config = dict(
    mask_ratio=0.75,
    norm='groupnorm',
    momentum=0.9,
    lr_schedule='wsd',
)
Rows from block 12 of a small masked image model, named by matrix and row number. Rows with one number belong to one channel. Each number is 500 + 25 x the weight over its row's rms, rounded and kept within 0 to 999. All counts start at 0. Numbers have three digits each. After the name is the row's rms in percent of the matrix's.
After each channel's rows are labels from the 100 images, of 14976, where the channel reaches its highest value: "top examples" is what is common among them. Only what is clearly more common there than usual is listed. The data: procedural textures in two colours, tilted and lit.
# conv1: bottleneck pointwise conv (model.blocks.14.conv1.weight, 160x192x1x1), inputs 0-191
# conv2: growth 3x3 conv (model.blocks.14.conv2.weight, 40x160x3x3, transposed, each kernel summed), outputs 0-39

conv1.130 092:513488464505489414513456513484473455508518493489507519506511447501506541516511532466508535495508469549459516474555500506523496469501533470528491504533494554533505501541537514504506487521465511473554500486507520519503472489544518474475534469470508531528470484473473503500466477487488484505475504475486513529505557514529488488536495505502511491517532523466497468542499466514517520461496511505459505474479503520521509482491466522481470533534500504485507461513490511509501485469515496466484496527501515463510454535537473524519500457511509466480502473498522523507526493442452502504
conv2.130 080:510431470499489488494472485527472441495495465483492517484509532466471469519510510482463512503466508504514500538488517467
top examples: black; pattern colour: black

conv1.3 109:527491491448495472483444499460526463481527530462507506479520513515446525505503534520492467484537508487476510525497469489546516502478535507483515492555515481490482531487514504491545536478482486482486509496555486504498502482457525492497481495469515493455497527488508519500544467496488518503498506460537481508487469489529493494494481450512517515473500461488464465531502470518518477537455501466443514538471560458531481504523492497484495499543467504534507455485503478494503491476493460526488451506481501484520504502490550555498504524497500517453460490516501490503522528537512535490
conv2.3 092:521483505474515464473459515500497461506515531491497466545477481520502444456483468479479527526489519522491470526488514478
top examples: rays

conv1.49 090:486531465519486495449482441501516467476515483492492494495471502521537478508522506515515514500503470485562517515553443508478517477471505506522538563474529525473501517502473528489539497482524524519486489520456517538502481472544526521504506472491516453527483499542471478499531536517488518515486474572513502497474494482499456496463471473504533479474473476524507458522495499510498488490509494493529507520499518490527526519517506551473510487504487462523490509517511516514468518494500457476507525430496512478529498518494469520480543466462496514484497514465476483471435495514477522511
conv2.49 093:462475494471489481494493510511527443537514534469541463473489447504500516488515484507514490515528444517494495511474488480
top examples: blue; teal; pattern colour: blue

conv1.51 101:507507496527474501499540514519526506458541511463503479538471480489492500511513496524474478482467506467505511453490483490515511509487528522528514493530475507534522521488499493530421515491456499542492521485468513471448502465511520521545479486481504485491483467489446487504491507507462515487548498534544517507531502499499513527492558463488460506477500533514480455470495465503532491496504555518512507484533511473506510525489487517529499476472482494483519489525543495478461445489481497457473523497507499519528501485527466510484467466528559526536510569482507482526479528496521531486
conv2.51 096:498501448470468477498504499490532450551501516472532482479503506487485467483520515456522507550523496529521485503498474526
top examples: brown

conv1.132 092:430462474550501507492477502544530454494516481470474496489483477465487499491506481516531523473533515512417491473486442505473502512511509500471528503487503540461496515461492502498529510517494464435520529546484527512532537490538498535466514491476496512521488531487509442502454495524494509485544510484505544505528456498525495508505548496492514488494544475511524489500523438476500540464526512562459494533473505481493515494477486485473501504485488478539497460482475492505533487492498504481499501533500472522515517527500509508528526476492477491466492479487534493508485495489527510489
conv2.132 140:433468451470523485508464472499515506482507496482486485507500541438465491507506484483460517484496499493520494522527498476
top examples: cloudy

conv1.111 093:551511460452527505518506453472504530489524473507466543494482471498510497481498525483494509508507485521476498504507516481526475531525523449511507447497483529468495511518468516541462503468522551450482443459530488469499523470504554500466498478528509451505537482466512545522496515461511505524517491486498532471546476500519511512531497527527509474529537490506464470505461484496489503520542481504514510530495530485491482502521488478507495488497491519497468499499498470515475518525492521551463547538509487487513494495514523458476489464499466514488559516495504523498521456504448538505
conv2.111 079:517509480550501544494548506491505471471512472485483482446541478489494475527478488481480499455481485497538512470510490522
top examples: seen at a slant; white; pattern colour: white

conv1.101 117:521483527477480542477527467523516450530495451502513494495518521505502497499494520455494486511468519517482490517454561464528487520516460509493528461525492527511499494469485497485464479530524487508519508483480484498484439487486447546439467509498460512472459547465477500490489479472494527501520470490494503514514525523553505488504445544524498509484500531464482488474494492529470528493497486531518479483479519502491479509528483534492470517509515513499540490516473471486515489539494491523497489557494489488527477553485539500538546488484545495469481518496505544519554498516467509504
conv2.101 061:539522522508522501494520532500537471483528506493530532475511478492513458506528475500479514484455508545524463516524503552
top examples: red; white; ground colour: red; pattern colour: white

conv1.122 094:496463533509515488474481484527544505474521487485538511517529510494486474493493487465529474496501459546483531515529460531482490505534517527542470512510510513505524423496505542521524480510488473444570484522499455477540506514494498522495514505465488495476543469502504461487477534513501518537490481505502523467510523496489484509473507471500504478473488505471470479481478531544535528527503475513499530482510496488508507538491480462547510498488480519521465513493518492513485487507470526479453475522510476480532481504519498538527419495491538477497501516534452522486554488522490529527
conv2.122 089:479456460500499514473482485503508476491489510477473486502515559483495452537518514485475537470527509472509501519507472446
top examples: crumpled

conv1.6 102:480494525474514496527517497462491445511464432499488519464501499498492526526483523480531476521515528511468523521497522477525446513478523509484499514454488519497528542525552542499533464484526444493476556524473534512474507449486480495478502507489466491498501484468520501483494511494486526520471494494504496505513522496536473501502465472518534491517555484463490440498537501525501510520458507499500520466537492465528533503474498461503496514505487494467507470483491473487517517494527521468492497482461523484493445498483481488512518537533461525452500546580511499498488501509497500519
conv2.6 075:525562465520498470480501487516519465461510459482503495510487512478485505513545470479465484526490510534528499510457532505
top examples: coarse scale; black; ground colour: black

conv1.34 094:503480464495495487458514509482488552503500510506468493563497508493532515551492511495513477485513504507481495496508453494519540515499485481473490494496517556508487525456529492497510506524488536543528497473559497485541490488506549564498527479521441479499517502492434483514465550531512479501482493456463480506486515458510511478498437481497491475497471513511487463517515470512510536504496473522507442473513445494507530533470502488486469517508470548522500454519519541531504549501500472489511478484490478492492489447474488513490499517492464503516514528521479487519473483494503476486
conv2.34 100:477480498459475507508515465533514535513500504487466513445468515434447523504498484486475501497465474508498477513503489487
top examples: striped

conv1.66 095:510474483506469458458484485484513501441442473519474465488471499471477486496493515493521487487481496502517499521464529509547497534493446502491548497517530505504489486505544500477571529488499502471500496509519468513534511522481524556475496470474497462484489505507495526518482510515513489497493442469490446510473505498525517470491521498485501431476506465493456538488453530464523520517493489539522480526533517473500515492475516504522488489537530498476533542516512473516474565491533453490471487494518494458464510504498530496499495490473462528461506520511531521510510495541508493520
conv2.66 094:482441527516470512472465440495490515459533488506515471466493466510487477481487454486485494506508485500477509491466492475
top examples: crumpled; seen at a slant; orange

conv1.138 105:517469491494497496457486489542527473515469503448511534508491464466546476478545536511503542545502506487444534533484432462498562494506479524459504535506499527531480487519519484494455516532521498498468550501553471533511472544510482494509509475476477480496488469510524518493488482509465530501459482471537524522529561517492519480507494509480493465467459506470494476488521491477454509491474501489503514513500493524471466508499485525481469492468472495529464461488497468486520508530471475482503509520485447514519493533497542525479520492498513494505476454489493502519491482497503500477
conv2.138 072:516429479511489472500507524503517478535466497519488501518538518547516499513515529537509537519449497501509524514534518494
top examples: cloudy

conv1.1 086:494496506486520493528498470493526475508517437483464481533539540447533515539489499480485483512481519517492535488481550477494481513498509499471495519529495498503538503521493546472544467485522477462475483544487508487495486491521480490516456502463490528481479463458469464506480515522474541469495534527529518493504495479505545494466474512494506531531550516516524489506509521509520520513486503487469477518522524509501511455472534454507473465458516488477502503486514441533487518489474486480461518448507519486495455487522509486484533531484523524479521496547490525566502461463532508490
conv2.1 076:478514464475512460454489475516495477514550524485517454521501465495481480527539511485491487501496527540535520471475489487
top examples: black

conv1.153 090:535466446486472521538529506491489530507506502551475515509548476544474485515484517533481509518496541541511473512512579531491486479476508490485462494490503478490508518517515520472463496505490508500559500496474489525490486501489460519499514473506505530474531539494541514503504472514516503490497503521439529478493471489516450509514473503519472505505509516528478519513537443507505514517476445457519507516512509462463476472496468491461504463552506467495486492453537518485479512470515475494500527486515510504498525495509529528529494491497444472456460548500506512506463453498523509498
conv2.153 064:506501457484484488540471519508494467531494487464510505435452475506493523503506549479500527501463479523536519508507502485
top examples: coarse scale; pattern colour: white

conv1.74 094:478515496479499497467506436533550464476491492498507448516509513536483528494495505500503525553484496484454476493511473514478537484514512539500500475490514516493462506449482535498512483529527505491580499484518473496507510504504447475513518481508447495505493534529488536481477503522477489506529490479488539484559457506491484493510474455512488492500455512502515478552497503465491508513491537533483483508485481478469542487451507527512470479485489475444473488546492456482505500497550538504518511510512444475494459475508510487497502499494488500503498524510440499534522475479459483488
conv2.74 094:452451462487471547532510494518458522520514510528538532516528499479483520532509507529513527466506499495478517516516502516
top examples: crumpled; black; pattern colour: black; ground colour: black

conv1.0 087:513463505514516506488506504487514533522519416504512512472515502465494462512524520511538506477482491529519488518501492519478467561491524508590484459510468495509494514471530504474528477494511482470464509455509522499480497499487471539443477495499465524452499493521482492529484479487478503517510522489491512523526498466487504521459466480494515493501467552501454473488511530501528544489497526503523509485532470552521505498475503493499502548504552497473534530505536499502435528479468494491510524500493500466492490488501531500464541516506491511494494498540542525489544507479551489477
conv2.0 099:474505492488476485430488482535514522522544515514466461529481488501475463492499456507483495493534494526519529472470498494
top examples: crumpled

conv1.7 095:494497531500514532526506491492554473507482506504467529488466510480553522516470515507489499533489488509498510488483502539502508498499472549501489537503512508489489496486473469497484494499478482523533476487549495515500500510493509484519470530494483503483484493493474495494491504522563458494520467485491491494474508507531461467469499491487472464478495472505431455552482543487502491496511517527463494520462487461501449465468504523460505461448462485466498489470503467546472467506459501515518483532505487520536466458495484492466535526471502529496507507506482584474437538489484483499
conv2.7 111:505509509513505509460535508537530541547520484507517526544462498510492476503527467553508498482448518514495515500485495469
top examples: crumpled; brown; pattern colour: brown

conv1.81 089:495466457438493533460480470487504483459515509462512506518518478511550482490524500487506525500522487502471466478510473467468522508481516545511512525531474543513508466526537511513529475511486484496509514521491537490475521457515450505524496490476472508528507504529493552511523485555480528475504470513536528519509499449492479481520497483480524508485484439521503448495539508451513509488491523472512509522511484507541500521491511517528508494493518488438471533522504521479512528516473509506506511474570542487508496522528472486487511488483509512483508509531448488503436450495536526506
conv2.81 070:490526471466476472541458490514529479491452489470487501437504514478490506481494462483500498472534473470493483472505488479
top examples: cloudy

conv1.44 083:484522455523530506490498511520517510527507545515479475459523490488510481536516431497490479513488477509545531510513553504484478518505527472476589526483473466542491535530488504451548484472506507530493502473502502511516519471461499514523524497478521514517500514520504505524453539552450512502530507479446520496525502517483492511448511528493475488479518504523507485475516512508512470486485531530513521537553499524502489491516510529511484495495475552444520492528524469496465547502498476452475508470466506512489481528510483479511508519477481525527526507494459512467497517481503520520
conv2.44 089:474498453457506502525499498492499457510457519476430513464516484489493487482526449482506505543500469510487486507501488508
top examples: coarse scale; black; pattern colour: black; ground colour: black

conv1.70 095:483478495505516482502530485460547445468516499489491511522501483482484491476490498469500516523491538427453498532480495493517507508441495517529503533529499550506512447503485496541516506501517584497497497501437529480520469513525607532493532489525504500519503484488505560523464510509494475499504505494494468489533541490500510472513490500516516492481465511508502493510503534505488495532504494507515540505481519501502577473490477475535498499475523529487502490504462505478489499510550487522509483479502502489517501497526496465489459485473490507464565504511503497505519478510471514527
conv2.70 079:462456493523504519473508477438470530477547474504539457468489455497471472507486495485507499485497511509495526481498507492
top examples: seen at a slant

conv1.42 089:499498510477488482517556487544507520468514555485459491529472478491495506542490466503492474525464514499540509493462432533536482487504518520466498503496470463497494488542479469513490477509507476500476449500531478484532473514489503537488508447537498504504482505487537513531509494487492526492540534481500496583541503519512480514499480505467494515496487500489507503475476512467494464481517481517462478520505491550516484498489516489475550529507504505490497577500509519515537500453508534541471485490485530452479522527464474514481488503509455529525519480524515503479494547498458493517
conv2.42 099:481467416478479504517485517499490439518488481482468535465491474482496478502532482490512507519501473522512487524496480513
top examples: coarse scale; pink; ground colour: pink

conv1.143 102:422490487547541509455505478520493431499486527502474477472488481530525472481505510483538496501477471525525423524514480517499504498505490511522510492500519484482496478524519546497470523509522522535492502539509486470483504509531537476484520480546454525522492506506481469481501522507454468451509457452486513494471535527521509542486465480489491521468488468522482538507529492531530497509480491556486482548501486488459521512514481522535494509470490462447459488499512492475511502515520494478488494518504433480475514493497500531518510511457520511514485532496489472507510472482494517489
conv2.143 088:471522489480503481524486543517537492585502495474498501496497469510520486495493517543542479491457461473488503496488501499
top examples: seen at a slant

conv1.150 090:499535466513504511533488465490524479478514505522528482497486482467493510492489513467449512530513481507498512541493502500487463513484504491480446522486519505505461430518488522529489495515506513445520508495478499491513476472476523492495451512491501482490481474511604494484522478510543520493485456490501508486492468479486428477481526512501514513492500488444501494493457473481524473494511554467504489509440488454490509482515502530499524513453513458492455501505508508524512508505503469446488503502456497487492517490521510516519546480491505505467540536561480495542489469501511496472
conv2.150 120:498524451446495469506479518512515460513497527473517486488445495507489474521511556510508501493472472480502505528511498450
top examples: grey

conv1.104 111:453467485523498500464538501507471490468539487472435485503481506507488528501493494509509479496496484499519471487490526489513496488517504497502478504496508515491508560456511473552564546481539502484485461459531518496501529491475463498459530503505527524473454478488503505524505463501518529479508477449501484470422475497519471494498491482503510559490477478489480528503529476505479538488537453513504488511471528517472511516555479473475532484530512508494480530489484553494508520497514502531510467508563513515490499521463513489506515464486465508492473487511510455442482505467477500503
conv2.104 189:455471492513497519548491461500496490493517525510502490475511555482478476476495477493501496457579511515501498503463515499
top examples: black; cloudy; ground colour: black; camouflage

conv1.12 132:514532514479492509459488484514498527506499453507513503509492494496473484532495461509496476504535499507556498492482463459483502507519494487452505440515474483472493486491466476478539475486593465466494483512506491494493476485486496501472515482504469504463489486502511486489497506528535464476543514484508492554523465512480528510491520515465515522457518502529482509490536448522569477484456491489487505525523541464463488518481487503514468477475493493531525481488501486482495489463464495459489494533488499530517526502487466514506522597515520490520480469479461527514492504470496466490
conv2.12 273:471429516425495542513475471493475512478534492511507483493549505489484500483459497487477496487500493510499501477508496481
top examples: cloudy; yellow

conv1.147 104:439489487478454510428495511523514582521501527526511498452499478502526472541556483507473475492504570531508480492484505486509474523530493537507509496504503482509477523501460477475504515467463516512560469510523500468490496445496493495470488484490513488478474504459580518511484479536538487527491534482484518514489513508508459511513489531514482518505535459488523524544493485495503513490504485531480499525477486482483457480484517505496513527505505504452467481477513478500497513482505519518527496558456471485483466506497498492497522497492481495569504521519509501497517496472513508475
conv2.147 144:496498472490445537495496495495488515506452506498402533490507475504489475499474505501489494475473482482490492483479491470
top examples: spiral; rings

conv1.63 101:475507510576521449493532551503474466453515490532484452498530493491512500523513496469505491505515484502459503482491525522474504514498468494509481490458504491448472491481477534529554508486462506475531491472519473473533468477513507501511486456542515473509470524489483501527525505530472488459510505503481484507481517508535460474449500490509524522536472477489435568491516492547537473474541482505483493527478497494465538470522521491456521497527507531494534502541531494512503529450516492512492489502531525471502516487503487501541506453503493496474492499480499534497508485494531495470
conv2.63 113:456417493504451523523481486475452494519498476507520497487501501488497429511498479500494492511501514512488506491501485529
top examples: coarse scale

conv1.18 089:552481508466516498498525505491525542513507517530506488481476508492433461469472482486474475472507523454454500486496453467538492516470532502499486493485499521519487510528515447522497498530508465522530497498458552501508507524494489501488452552479490502517455477451506518532494504518464520515523507496476497490520437463510541498476499535478521482490526472463518442527478503465473504525494477472496510566530496522511532463469483489513543536488477471508509514470497487522496509493476461509518505511505476518526529459502521525472492500524513510501490501527495540458489523503456507463
conv2.18 089:493522504485488503416524509502522539498485491510458491539535500519504484515512489494476509498473516543536523501480492548
top examples: spiral

conv1.57 088:516543488477448497504489480511474509512475490504520524533483452481508509517496519451493508461498495501533512518473470482465503481497502476528477488466474490452520477508468501518509495462492544492490474516482496500505513533460501523533464479494534518466484511529524495494525510467473462536518509486473501478521475573501502536550526472483538502538515485511491491489464509512512463528504505505482525468569484505502450515467511502483477544517520466498559480554522526517483455471483535489503516495468502537522499494548510491513496432497467510532497498498473477461514488477474495516
conv2.57 104:496486459459451499467512514506474445498482529458483518472459469492513473491511482487509503504529470514490486527479472531
top examples: brown; pattern colour: brown

conv1.142 099:477506518522474527523540515479573502479534419482492500516463489467485548492455527506489461491485480479503488495483502501485523476498531523523512532508526501495535490467487508486451502509535524501456473519499532510527512502493478510512523536541520502519484511534478507460513495499524530485478462484461491460469489471467504480486487500512486496483498516447525536537516482500451496491515455466474517483510488485485486534509467436468502528528487468509483557515514540479504496502483503511512496500496528510514471475467514481491441467494443503480501519507460507459480453512499507491
conv2.142 111:480498505475482537554580497517507481500508501518539533473511492484468514490522502471529505477549512502497481502531508510
top examples: red; yellow; cloudy; ground colour: red

conv1.83 117:469525512503481536521471513487469469524503496518484515552486477478595487464474503513483491522521443513524475491463500510483501443493466489494473488482528508512485490468501525518497514482537477488520473526502503485542491527536466489495487497492487529496489498494528459496509540527520496481524508495516497496508571489529480490468479454521524521463471505495484543458505474540511491436520509466504471473441482490525472498553518508463505465482474531466520499472478493530518478504507510513462510471485501517474483520495509521538520493487510491492503477532445506517505480454534493518
conv2.83 095:516511551471473458535485488509488486509482456507490517496477493531544420505480477518514495496499479481474488489524494496
top examples: brown

conv1.154 096:512492516469474473528448491469538506484505528471475558478507515482512518494502497504531497549529536495484512537453507520541507490488469538502464541491530497489517443479480475523479495519546482539526494506471508490497517488512510500496513521526501523492513513472553488445497470484566533483468513515467477491483460534508496513505467476456495496480475515499515513580500502509533518496532509488514490536538527488491465494520512511456507495520448498458512518515512487489490508522428492496496497514498499526480494496532488472460485484497480466540519468444491505498514499467526483519
conv2.154 085:497499492504477519491511515491514459533480472470475454472471473528516477512505533489488519447448484483518504518521468459
top examples: crumpled; red

conv1.5 086:502509492493492517477503503538528535479534461470477485531532469485519501511455477518518496459490495489443499477522457499591499487531529534560468480495524493486475527496488511481535478529441499459537512463514480492520493506484508476481470484495496508479463532520453515511486501484481481496540532517483502498485502522489516499500445533519515534521488496491485478511503495480531514473507461517485492512500533468487552501485525519485520508471490510467542521480474485497485491474457554470568489518539466498549465482518528542505479507510511490518492516507548514506507496471515493508
conv2.5 101:505455502495461514456497506541528535549507509516466496542519467508494467509532472527516508499473511540505511513467489511
top examples: seen at a slant; rays

conv1.31 093:495497456535517509486475495509509505509509505500481532444503504532510471497500499526494510504516465461626525489477494498565461513494494488500488487500509559510538499533493476519523494501497478527464481486471487502501470508484459484538514495505537460511504531452520477484522524547524502478498518485479520512500534473502489481520408504499490492486506455454494501512500501488484504464512497490494483482511517477522526508504525491481441473504535464558468479511538496516489499494496462495515498526545464532477489482512475505475509482503518499515524507470493535479472477526503487508
conv2.31 123:475471559491519504510482462423468452437496490511493484476515498477483497509497492462496500492489504497515500496486504500
top examples: spiral

conv1.113 092:479505482485465535423494494483479541484497503449531507479488454527554546527503491504497469475501509495528509526528508488472523512497468476514509476488507506462528483502493535491471526513463561465522521512532496471447480497489491476503482481507520493508484488456523492493509515476502465494496489484475477488503470516490507484474524477494504492559493506607509520537495524534471521527525520543539501521488501500490447457521498489503517515503495523496521484493485503529479490487556520495494524561487457472502470504474450492494491485509512510503490476513486510521527547500491535486
conv2.113 109:470506494479463524490529439486490558450516509505512450490548475487470489504465490488506482488503506510500491485480486477
top examples: spiral; rings

conv1.109 095:445503468513503555507522547484520473496481507519529492534498533457493553490497507510473504507476501474476494490530528499481545521486463499516499486510515548476487467516515504489451472520516519472520494495512490458524500501474492540494496524533533476545451521533460503462468502530536497497483538484448486471529452481500471501523455435475442525523517512471502493526483497513515484519491538494467520507473470465492482478512495520518525520510522509539481546496530512511501479521488496522472532545455529523542453495534500490505478527469521502511495493495486532506507506477483483507
conv2.109 115:460494482478474511538561463493499512489523474510504501482515474483451515475491466469459481453507490496507501499488459477
top examples: orange

conv1.48 100:471480525501480489488466516507547508549537485458515480436484489472494504507498517498481526514475481500540482515481492512475510494491487547517502548528491515521517535499495507473447513507463511470522465490491529490473505478493438507519501505469490483493472511513563458486524495481449472525555474536545522508476478521514535499473501468502503515504492507529542511484450488483503499544495478485472514548530505567510467514510488549512513531500488510503478492495501491506469478477536558497466508494478498494513509516464487512520514505486503453560491513489526508487475543461494531514
conv2.48 110:463482456482485490483493493491489487479440485464427549474495493455469483505502488521488503513498480506492469512501496491
top examples: red

conv1.126 104:514489503486505514498495510523522508513467422456502511515460494450492507503471493514510514472486528504467495472497474481594491487466537477499495463534454515499496540507487509470482506528504546527515502513528483475484509491479520531493421516497438449476486479508492491481479477538519495497511504528464514478513499492499554533465473448464464484485526497504505471511498486479525507549489502498517505520491530516471539522487497501533472522512505462452486498481475478497484503482470472490537478488509465493513499492532542541459507527528507494492483503486554505496479495523516492523
conv2.126 108:522419506468505516445480494502540533485503489515494495498494444504515485513518501514498529485453514502509505530499488473
top examples: rays

conv1.149 092:489513483488497490523509552504484467481501527530572498500506531507435506509464438493536485491511477526511494472483486501479479501521488465526540492547506477498512504546485508491505503475500506539550517493500512512472521514526486484492538505493497532509448486482502486471486467491542510520501502482492507445521509489480504529446491512551486489474517463504539511518499531491471520491508549486491516483537495449482437466493430500521528486527518477501500500489501533523511513510486508533481482506479541459461512539504476548544444488529484506493504535523518501470498479483481497515
conv2.149 086:511533468472510483485482534491481441504484493458505476460482477502509509513502542469514504465465471487499513513479463456
top examples: grey; ground colour: grey

conv1.17 091:465533507528475472493493510465517438512472493549493489477493496486524476565495487480534484491487539538522486486523517487486471503500504487546530509532482463495499535530515489471505481493509375447503524547490480482503501455522532504512510505493501498476488505474545510510526471484511512521525526480522480523544487518514495535509488510500502532562542531458489509508484503482427501488483507496480526512523504471532503474480510497469472523478497488464519478458481486493512495507488497511505508483485472513512474507515497518496514483469454523465517478464472525518526503504514514477
conv2.17 083:461511499466501501479488479483481426493517495533493519517521490481479473509526458458457504480466517541514491513481500514
top examples: coarse scale; spiral

conv1.22 097:520438502583503511477500512495526476519493525516499542527498502486533503485481496500473506503497497495567497482495482504505468501512478542492486508478500485478505492492519479508487523478425488497481445491508496488486433508467559491479484537515480429482529482462479502511480519465558514462495524509497510511479484513520506529527502528482465519542499498511539535535486483517522492500520507505576474530454513533491511484519501467492517495436481467477503512510478492505496511502452494466506507496462479492542526497512513469527525523499541501481511543512502511487485510529502504493
conv2.22 108:453486465475503466486507491488491441463493461484504510485488531473483486505531484537506496483451519479493455525519483487
top examples: crumpled

conv1.30 097:499469501517501506478445462532489510498513482467519479536481497492515475453515519492485488488511492483532509528540510485531506516494476512480480455552484493490503454477473485473453512499514464529545459510547487479497490516474512488517473516498485476492507496521439508492483524477534462531491522480492550499481518479457529484536532474553486517467507500591531476487485524520512499502519531478487536433527526520488528508476507508475491507498546538503516483464527493474502486495537501507505509508482496530529518453481473476511454516507526492541501512465473528508495508522537514494
conv2.30 092:459474482449521458480505466485492497462496475479509510459459537452462479487510495480486514499468497485490467517509489499
top examples: striped

conv1.112 092:495510489518471484513546496483515477476498515457467482505501477465533541453467521513503535527473521495473519526478529509519510553456536491518488500495520543507510508512501502461474486544470544443472521493490487472488476476506466498496508461502535499515456508509529526519507490444541484502505489483460512544504474478495469477489453482487501507514539510495459489448551495509490482537482486521533528505506484489510540503517502512549506538502527536487536492558512523501528491455507513467549462501515485478514473485508504477525477492497515529503497498491529531486524555502472486457
conv2.112 071:458518503505458509537501455516499495467525483483526444478536499491483489469483468483490489460488483545522483487469492492
top examples: blue; teal; ground colour: blue

conv1.61 093:538520487469520510506535510554521509523447499521505489528490517479492511465518510508469491512504529477455521471502517504475553522529492506508487504484511484500492442464477493541488511506500554490504473528512453473521498524491557495492489470531486512509488468538513501524511492520460478500502543492495451500496539517506482505498555518508501504474520476590504465542478507541509461487469505502506519475509471469515526506536512454519515490493467527453489537449488514515497502509512465532550516448499499507469484495520495461514495464464499542498528488478486466512492526497507505513
conv2.61 108:475485429521500535481504473449467548466441484512514518476523505489498479515488490487477502513513496493508525482506485518
top examples: spiral; rays

conv1.47 096:544533532470472474489487506503492512512528462499517462462499498488541486502508477478524488515449532525542487522458541503521517486512496483478522510521455486473489494494452500461535492520506497521474525481523540507504531461492457528499512488523471485493509501489507490466491520506457522472506550505562504492495469487514510482474465511530528505534522470601467548516495503478476478491496479495462505541468457525516493479468457521490527458497496530512489501523458498507496502474523519516470501445489542524517496500525471540503512543510501498506477482471488483506480510466478498495
conv2.47 090:502481462483484470525482507448480464468452500485473521488495493473486520482511478499477513567508472534517469522504483497
top examples: seen at a slant; black; pattern colour: black

conv1.117 105:499482483537492449557518503519476508519488451467465515515483527484477494529522498507486481472481538523502509510482476480512527504471477508536511482565504483463488478508511513501488498540455528467488491515495487462497491494466523521516516457461494532459525526470498492495484475498503477545505472514527498478467465530517491517467510481499507494508489504472539512525495512501551533476530504560469510515480483510499526444493538466482488499515503548491469485475498466498549504529483485500530473492503463501472468453485458474500564494461469471457501471493499475463477491465464493503
conv2.117 102:490538475527498486486518489506494470488540466481514479459533473460497568518503476465468486476476468486508506477492513497
top examples: seen at a slant

conv1.10 084:481498486456485486439520448508478551548493448540523462499492477468483479524493510475474477498478449507446523522467475483496480484503539514485462495494514542498480487540520507530531539504457510542496517491468520546516502471464525514509514513473504519493478507470510502497489480517516501457524471495528485519515504520522454531498500553479524494527467505455510469530502472508467528485506519530457451502516496516506515511531494491499527516501498485496488481502477503487503526547534510510512553492481534448493509482495501504490534469524454534522519543546518506518528500532516510510
conv2.10 101:483512522479510486423505498517493532525494511521427466531493485515476501487487496524507473500489503532512509481447498499
top examples: spiral; rings

conv1.25 107:531498462459530475498511501486479496487486523490524504524472452528504476474502504515479518483520504470656482490513476488530485518530517502461483496482504527526486516538491488480480533524490559542509525499504468498503441456506505502507499498467519497532511479492480534480473486464506490532500463480512491484490519474469491468500481489485497505505496487557468514505483506472478469462510477490494492471474517465523541482472529462521492510486494509444500490470516497483483470489498483505512484470461491508495456505502500480482467476494448527490498502502476491487512516493487525465
conv2.25 122:468510530454515489455513457458485482443523497497497538492480505457488481507495494502454516529504502474501505469522522508
top examples: rays

conv1.46 103:583563502439519457488467497484545498500473569492478511466499491509515527482487539529503484548506516490494509493464508515519492503504468475457498509487513509505491463489458514491471501487483458500504491522478491528489449449488505551516517477502506511476517466466517517479518521487496501497527501503518514530489518551521467538513473508509522475464498510490487506483455490471514468497506464479499479454511517461549499466478507491492492491476536484471524495551503487522495479521516508457498516447468472497515477524462509511472533470474538511486484483479495488500479457496504454476
conv2.46 075:482473499485479532535501505510517427498498489479532529503507509494508519479513489488505497515548451502465502549472502544
top examples: coarse scale; blue

conv1.8 103:549508498458489530487515483501531519498514441469479486448505536484495488529516513467516476505475458481483493526462487517551487477502503515491508481526483470521505481521526497450538449497504502532565471487526451516510467509520521470503469575515474504465469495487487452544530469520545540504500487497496502486506485523517505488501532500497500490439435472499510489500491469537489467491493524509511504512490531498509462502496481519497483518449475473517500481485505484478502497479473491532513487523506515551547527510497501511539498527517540481517492472473471512485503554483476494525
conv2.8 081:538496468457496493451490511506521496520534482501487466562510483509512474506505472508519508459471533530523504541469501507
top examples: rays